A small sound classifier, trained from scratch.
Training: batches of 64, held-out accuracy 99%.
Rows from block 2 of a small sound classifier, named by matrix and row number. Each number is 50 + 12 x the weight over its row's rms, rounded and kept within 0 to 99. All counts start at 0. After the name is the row's rms in percent of the matrix's.
After each channel's rows are labels from the 100 clips, of 14976, where the channel reaches its highest value: "top examples" is what is common among them; "loudest" is the band of the loudest frequency at the time of the peak. Only what is clearly more common there than usual is listed. The data: simulated sounds of rotating machines with and without faults.
# conv: width-5 conv, stride 2 (model.blocks.2.conv.weight, 288x240x5, each kernel summed), inputs 120-239

conv.52 096:76 44 47 49 25 50 50 54 51 44 46 52 62 44 52 50 35 55 37 45 31 35 69 69 43 46 49 32 71 50 62 74 50 03 31 53 52 30 61 52 52 41 47 45 33 58 42 43 50 73 47 59 66 63 45 54 55 65 41 58 51 49 34 61 44 52 47 32 20 51 71 55 36 35 55 31 75 47 58 63 59 49 41 61 42 36 60 52 52 55 65 42 39 42 49 60 50 45 39 76 53 38 46 56 49 52 39 58 46 41 71 44 61 45 68 46 32 65 50 49
top examples: speed: fast; pump; rattle
loudest: 250 to 500 Hz

conv.250 105:69 53 34 48 52 59 42 48 26 49 52 41 71 46 52 57 36 60 67 51 54 48 57 68 56 72 41 61 52 46 68 56 48 34 47 50 54 40 37 48 44 50 44 53 30 35 48 61 54 29 73 43 47 48 25 50 44 42 36 30 70 60 62 52 53 59 38 29 46 70 74 55 44 50 50 48 43 43 39 54 53 57 58 38 54 60 44 25 43 36 34 56 25 59 61 56 56 60 44 40 70 52 41 28 64 51 64 56 81 50 41 28 65 49 54 45 59 46 68 33
top examples: pump; speed: slow
loudest: 500 to 1000 Hz

conv.78 103:34 42 39 68 44 33 76 15 54 43 54 56 42 44 44 45 40 48 50 44 40 51 54 54 48 55 48 72 49 51 51 55 40 70 39 63 59 48 33 62 54 72 44 65 59 50 52 35 42 68 45 58 61 45 58 68 41 70 86 63 43 47 68 54 39 54 74 63 57 63 62 40 55 45 79 50 40 37 47 59 29 55 40 46 39 45 35 55 47 44 30 18 58 54 50 76 45 52 44 34 56 59 52 46 70 53 48 59 56 56 55 47 35 43 45 60 56 58 27 55
top examples: fan; speed: fast
loudest: 250 to 500 Hz

conv.217 085:52 63 40 44 23 45 58 64 30 59 30 46 37 27 52 82 29 72 34 69 57 61 63 61 43 55 28 57 70 37 46 58 46 63 59 63 55 43 44 30 59 48 38 31 55 46 52 41 48 57 42 83 34 33 51 23 33 47 52 38 56 44 47 33 54 50 48 52 71 59 44 51 57 62 58 42 51 42 43 19 51 50 47 52 48 53 38 46 44 54 60 48 59 54 27 50 71 55 44 43 65 37 44 59 48 51 68 64 45 46 41 39 90 44 62 56 47 34 61 32
top examples: conveyor; speed: fast
loudest: 1000 to 2000 Hz

conv.110 085:58 48 46 68 40 46 55 53 42 54 64 30 58 57 43 61 61 66 59 40 48 62 64 43 62 55 38 69 49 50 46 56 32 51 75 42 42 38 37 47 63 74 39 48 57 72 57 71 51 19 57 44 26 68 18 55 42 64 26 39 27 49 28 54 55 31 40 54 48 40 46 50 48 57 60 55 53 42 25 54 49 54 57 38 59 48 35 52 63 46 50 43 44 57 56 55 69 32 35 53 55 65 53 49 47 57 32 63 49 29 52 35 58 49 53 47 84 64 63 45
top examples: conveyor; fan
loudest: 1000 to 2000 Hz

conv.98 095:44 49 40 61 34 59 48 24 51 30 41 55 38 23 41 46 40 45 54 43 47 67 38 73 46 58 55 71 68 56 66 70 46 56 34 47 71 63 52 50 34 49 41 43 51 47 32 41 55 33 47 42 46 59 51 41 48 48 36 55 40 61 21 44 34 58 49 42 51 36 55 47 52 52 49 55 61 44 45 60 58 48 59 39 58 27 52 45 58 52 55 41 48 51 59 66 45 48 42 62 73 71 47 21 48 78 43 40 61 39 62 62 61 46 41 41 48 33 56 42
top examples: pump; text has "speed"; speed: medium
loudest: 500 to 1000 Hz

conv.17 108:60 69 47 44 50 43 37 39 30 49 33 50 54 40 71 42 43 31 50 58 65 43 34 53 33 51 45 43 54 65 61 59 68 51 42 64 52 63 52 54 49 42 53 55 65 62 57 56 45 56 31 48 41 62 52 49 32 62 55 40 50 69 40 65 79 51 41 67 45 57 61 54 44 61 45 72 31 74 45 53 41 48 62 41 52 69 51 26 50 41 66 30 44 40 30 72 32 63 74 69 53 62 24 55 44 57 38 41 35 48 48 45 41 48 30 35 47 53 61 40
top examples: turbine
loudest: 2000 to 4000 Hz

conv.262 089:49 37 44 66 49 58 52 59 22 58 48 35 60 32 45 64 38 61 45 50 42 55 45 56 44 55 46 69 59 45 49 26 62 52 71 54 38 60 46 35 68 61 62 34 88 64 67 49 50 47 55 51 66 48 47 48 36 66 57 42 44 67 49 50 42 51 70 38 52 52 69 50 37 33 26 51 41 75 63 73 47 29 43 43 47 59 67 41 35 61 58 29 68 54 55 49 67 50 37 61 58 40 39 44 63 42 52 41 40 42 36 73 76 57 47 34 47 49 66 47
top examples: pump
loudest: 250 to 500 Hz

conv.238 102:45 56 50 67 44 43 48 40 53 53 57 49 33 53 69 67 51 65 28 37 72 54 51 44 41 56 27 59 82 51 30 47 52 87 47 57 59 50 57 67 65 40 55 53 72 88 42 33 67 49 35 51 35 37 65 53 50 29 72 33 50 69 60 51 44 64 39 69 77 53 34 51 57 50 63 54 58 62 41 39 68 56 71 28 44 36 39 53 53 52 60 61 41 51 54 55 45 52 39 58 51 48 37 34 53 53 52 66 69 53 66 54 64 28 56 49 60 45 37 42
top examples: fan; pump
loudest: 250 to 500 Hz

conv.67 081:42 71 57 43 54 33 58 28 62 44 57 46 37 64 62 69 43 51 51 45 40 51 58 40 38 37 34 56 55 45 62 34 45 44 36 63 32 51 60 46 72 63 56 40 21 59 41 58 39 39 33 18 51 71 63 51 24 45 42 24 26 26 38 46 62 47 43 52 55 40 33 51 58 56 56 70 51 54 52 53 49 54 45 48 60 63 64 44 30 38 56 63 47 58 74 43 63 41 37 76 59 47 35 50 62 61 40 46 22 38 40 38 57 34 50 46 43 15 52 44
top examples: compressor; speed: slow
loudest: 2000 to 4000 Hz

conv.77 084:44 43 55 47 50 30 46 40 47 36 38 25 23 57 33 41 58 20 54 36 70 46 58 47 27 52 39 48 56 52 69 54 63 49 44 38 63 59 55 47 54 24 54 46 28 54 60 70 41 18 49 44 48 56 37 46 43 53 77 50 41 57 40 35 44 56 44 69 38 63 45 26 40 57 73 45 48 68 45 62 49 50 49 48 40 15 37 44 56 60 44 66 43 36 34 38 37 68 54 24 45 28 44 39 48 73 64 52 54 55 45 54 49 46 47 37 28 44 55 35
top examples: pump; speed: fast
loudest: 500 to 1000 Hz

conv.263 116:33 34 48 20 51 57 61 54 39 58 40 47 11 60 56 40 48 71 70 50 51 49 55 52 38 57 48 52 39 40 67 57 48 44 46 69 44 47 53 41 37 43 52 56 62 57 58 57 41 37 47 60 45 68 23 47 45 64 71 50 44 52 46 46 77 59 32 41 64 59 40 43 76 38 62 57 36 35 53 63 59 68 58 53 41 50 55 58 62 66 36 48 38 46 61 32 66 52 45 49 58 61 41 47 40 61 60 31 40 72 36 63 42 40 63 69 71 40 41 42
top examples: gearbox
loudest: 500 to 1000 Hz

conv.153 091:51 58 54 60 64 35 58 36 38 35 62 56 41 61 53 72 48 36 48 35 52 70 36 42 58 72 62 58 35 58 45 25 58 39 35 54 50 64 43 56 49 66 59 71 64 47 36 38 61 45 37 37 48 64 55 38 64 47 61 51 44 60 39 59 50 49 43 63 36 79 31 54 70 48 30 22 50 45 56 62 64 51 46 66 44 45 47 57 62 42 36 53 61 34 52 23 40 58 45 49 53 48 65 42 72 69 70 41 54 63 54 38 64 50 52 40 58 38 66 45
top examples: pump
loudest: 250 to 500 Hz

conv.244 100:56 52 39 34 52 55 56 47 44 36 38 54 39 50 41 41 62 50 72 55 62 59 46 55 43 18 49 52 69 51 45 55 40 44 57 55 61 40 35 34 22 56 45 37 45 53 47 63 43 40 54 50 55 65 70 46 84 59 46 50 36 52 45 58 22 49 43 67 35 33 57 49 14 34 53 54 58 56 42 45 49 50 48 38 75 46 31 35 51 54 40 34 34 58 45 30 41 45 58 70 52 51 50 38 53 37 58 52 58 42 74 41 43 48 57 32 51 51 46 35
top examples: gearbox
loudest: 500 to 1000 Hz

conv.107 083:42 44 72 47 43 69 81 56 65 50 52 35 47 57 61 76 38 58 51 30 47 59 27 45 52 28 33 39 53 41 35 35 52 57 59 45 50 43 56 48 69 64 63 69 46 50 31 36 60 53 66 38 46 51 53 60 58 49 28 52 35 48 44 27 47 59 42 50 52 41 34 51 55 42 41 57 50 37 41 55 46 52 35 30 54 40 60 52 67 45 40 33 38 24 35 48 40 41 34 58 41 59 45 47 40 41 43 36 37 41 46 57 17 48 47 38 46 36 52 28
top examples: pump
loudest: 500 to 1000 Hz

conv.91 113:49 52 45 40 41 49 44 62 45 63 44 39 47 52 66 54 31 39 45 47 39 51 57 22 68 46 38 74 44 46 55 38 50 37 57 43 44 65 57 50 29 62 76 40 53 68 63 51 54 41 43 45 61 35 27 23 53 43 45 69 47 35 73 28 53 63 54 57 47 61 64 52 59 50 33 37 33 30 46 78 59 39 43 44 55 49 58 46 49 57 48 43 60 46 46 57 55 40 48 57 59 58 30 47 60 36 28 29 49 35 47 65 55 70 20 45 67 54 55 54
top examples: speed: fast; pump
loudest: 250 to 500 Hz

conv.139 094:45 64 17 56 63 74 46 81 36 67 47 56 41 53 49 59 80 49 69 63 43 50 44 38 48 57 50 75 39 68 34 41 62 52 34 51 57 62 53 39 58 34 63 54 48 39 58 51 53 42 40 42 71 44 46 45 80 43 57 51 52 69 47 35 32 58 41 51 57 62 67 47 48 51 43 56 39 38 57 53 64 41 56 44 53 52 62 61 49 53 60 57 52 82 55 56 60 48 37 45 56 41 53 57 62 61 33 43 56 39 38 59 28 57 42 54 33 48 33 52
top examples: rattle; compressor; pump
loudest: 500 to 1000 Hz

conv.252 097:41 62 26 54 50 46 54 47 56 46 48 52 35 52 39 28 56 42 44 64 65 63 59 65 56 54 58 49 27 55 55 58 57 51 17 32 41 43 41 56 51 54 56 56 61 54 65 55 44 25 49 48 60 39 75 55 36 74 51 38 35 78 42 61 48 42 39 75 26 67 44 68 64 47 38 53 64 58 38 47 57 67 52 64 45 48 44 71 52 54 42 58 64 47 44 56 45 29 54 30 31 50 71 81 29 41 51 53 48 48 38 49 47 47 50 60 53 56 49 58
top examples: speed: fast; pump; piston engine
loudest: 250 to 500 Hz

conv.265 093:54 46 51 70 45 36 56 53 48 44 82 55 46 65 65 37 58 51 58 47 62 59 48 84 61 61 35 27 53 35 38 47 40 30 49 47 56 41 48 62 66 66 49 53 54 39 28 38 43 44 43 43 49 35 39 41 48 38 24 70 56 74 65 60 51 47 38 46 53 60 60 57 61 50 78 51 46 40 55 49 73 53 55 36 46 40 60 33 41 46 52 48 73 53 47 48 48 45 51 47 26 57 28 55 37 36 67 29 55 38 40 47 63 56 55 63 59 69 48 55
top examples: turbine
loudest: 2000 to 4000 Hz

conv.34 109:68 49 55 55 43 57 75 50 60 58 49 59 54 50 31 44 57 53 55 42 50 41 43 43 47 41 31 58 60 58 50 59 35 66 32 46 59 36 37 43 66 70 30 34 57 75 32 56 67 56 54 59 52 50 57 64 76 40 57 63 52 60 29 62 50 54 47 46 58 47 29 63 44 35 66 64 32 73 34 68 51 68 37 55 57 50 47 72 53 63 66 51 45 62 57 50 51 51 40 43 42 54 54 62 48 65 57 49 27 65 66 40 52 37 52 43 66 43 50 53
top examples: turbine; speed: fast; thin (high-pass)
loudest: 2000 to 4000 Hz

conv.165 086:58 58 56 42 39 76 61 29 68 27 27 60 47 27 55 62 46 53 67 62 59 37 50 59 62 30 46 57 35 42 51 42 41 45 47 53 50 32 60 31 46 65 49 55 42 41 47 49 59 41 50 34 44 45 39 60 45 34 42 39 59 55 47 67 53 49 52 70 59 41 33 66 51 61 33 69 41 30 38 64 46 46 50 42 45 42 38 44 75 53 65 30 28 57 36 69 60 53 34 52 32 45 49 64 55 51 44 62 59 44 51 39 46 26 58 55 53 64 28 57
top examples: piston engine; bearing knock
loudest: 2000 to 4000 Hz

conv.261 095:64 63 64 45 41 60 59 51 48 52 58 27 82 35 53 62 58 63 63 67 64 49 54 59 79 57 49 69 58 47 38 65 35 46 35 49 28 46 41 40 42 69 65 62 55 36 32 54 50 92 47 71 47 47 44 52 51 80 47 63 37 45 68 59 44 49 33 60 51 54 68 59 43 40 65 56 36 49 48 31 47 59 47 40 61 44 47 38 61 49 48 78 52 41 43 64 47 61 36 50 59 57 67 56 50 45 56 57 58 59 50 47 65 33 65 65 41 49 53 63
top examples: thin (high-pass); fan; pump
loudest: 1000 to 2000 Hz; 500 to 1000 Hz

conv.254 100:19 56 41 49 61 39 54 46 50 51 53 50 58 70 51 41 64 36 42 56 61 41 68 53 74 54 39 42 41 48 64 20 53 52 42 52 37 49 74 68 47 73 48 40 58 45 32 58 39 51 44 35 58 53 49 64 67 45 55 55 82 32 68 59 74 53 40 50 57 57 84 58 45 34 66 36 48 46 39 64 50 49 41 57 41 42 48 41 58 51 68 35 31 55 51 57 61 45 49 39 51 60 58 55 46 34 60 50 50 44 44 29 55 48 48 45 37 40 54 59
top examples: conveyor; bearing knock; text has "thin"
loudest: 1000 to 2000 Hz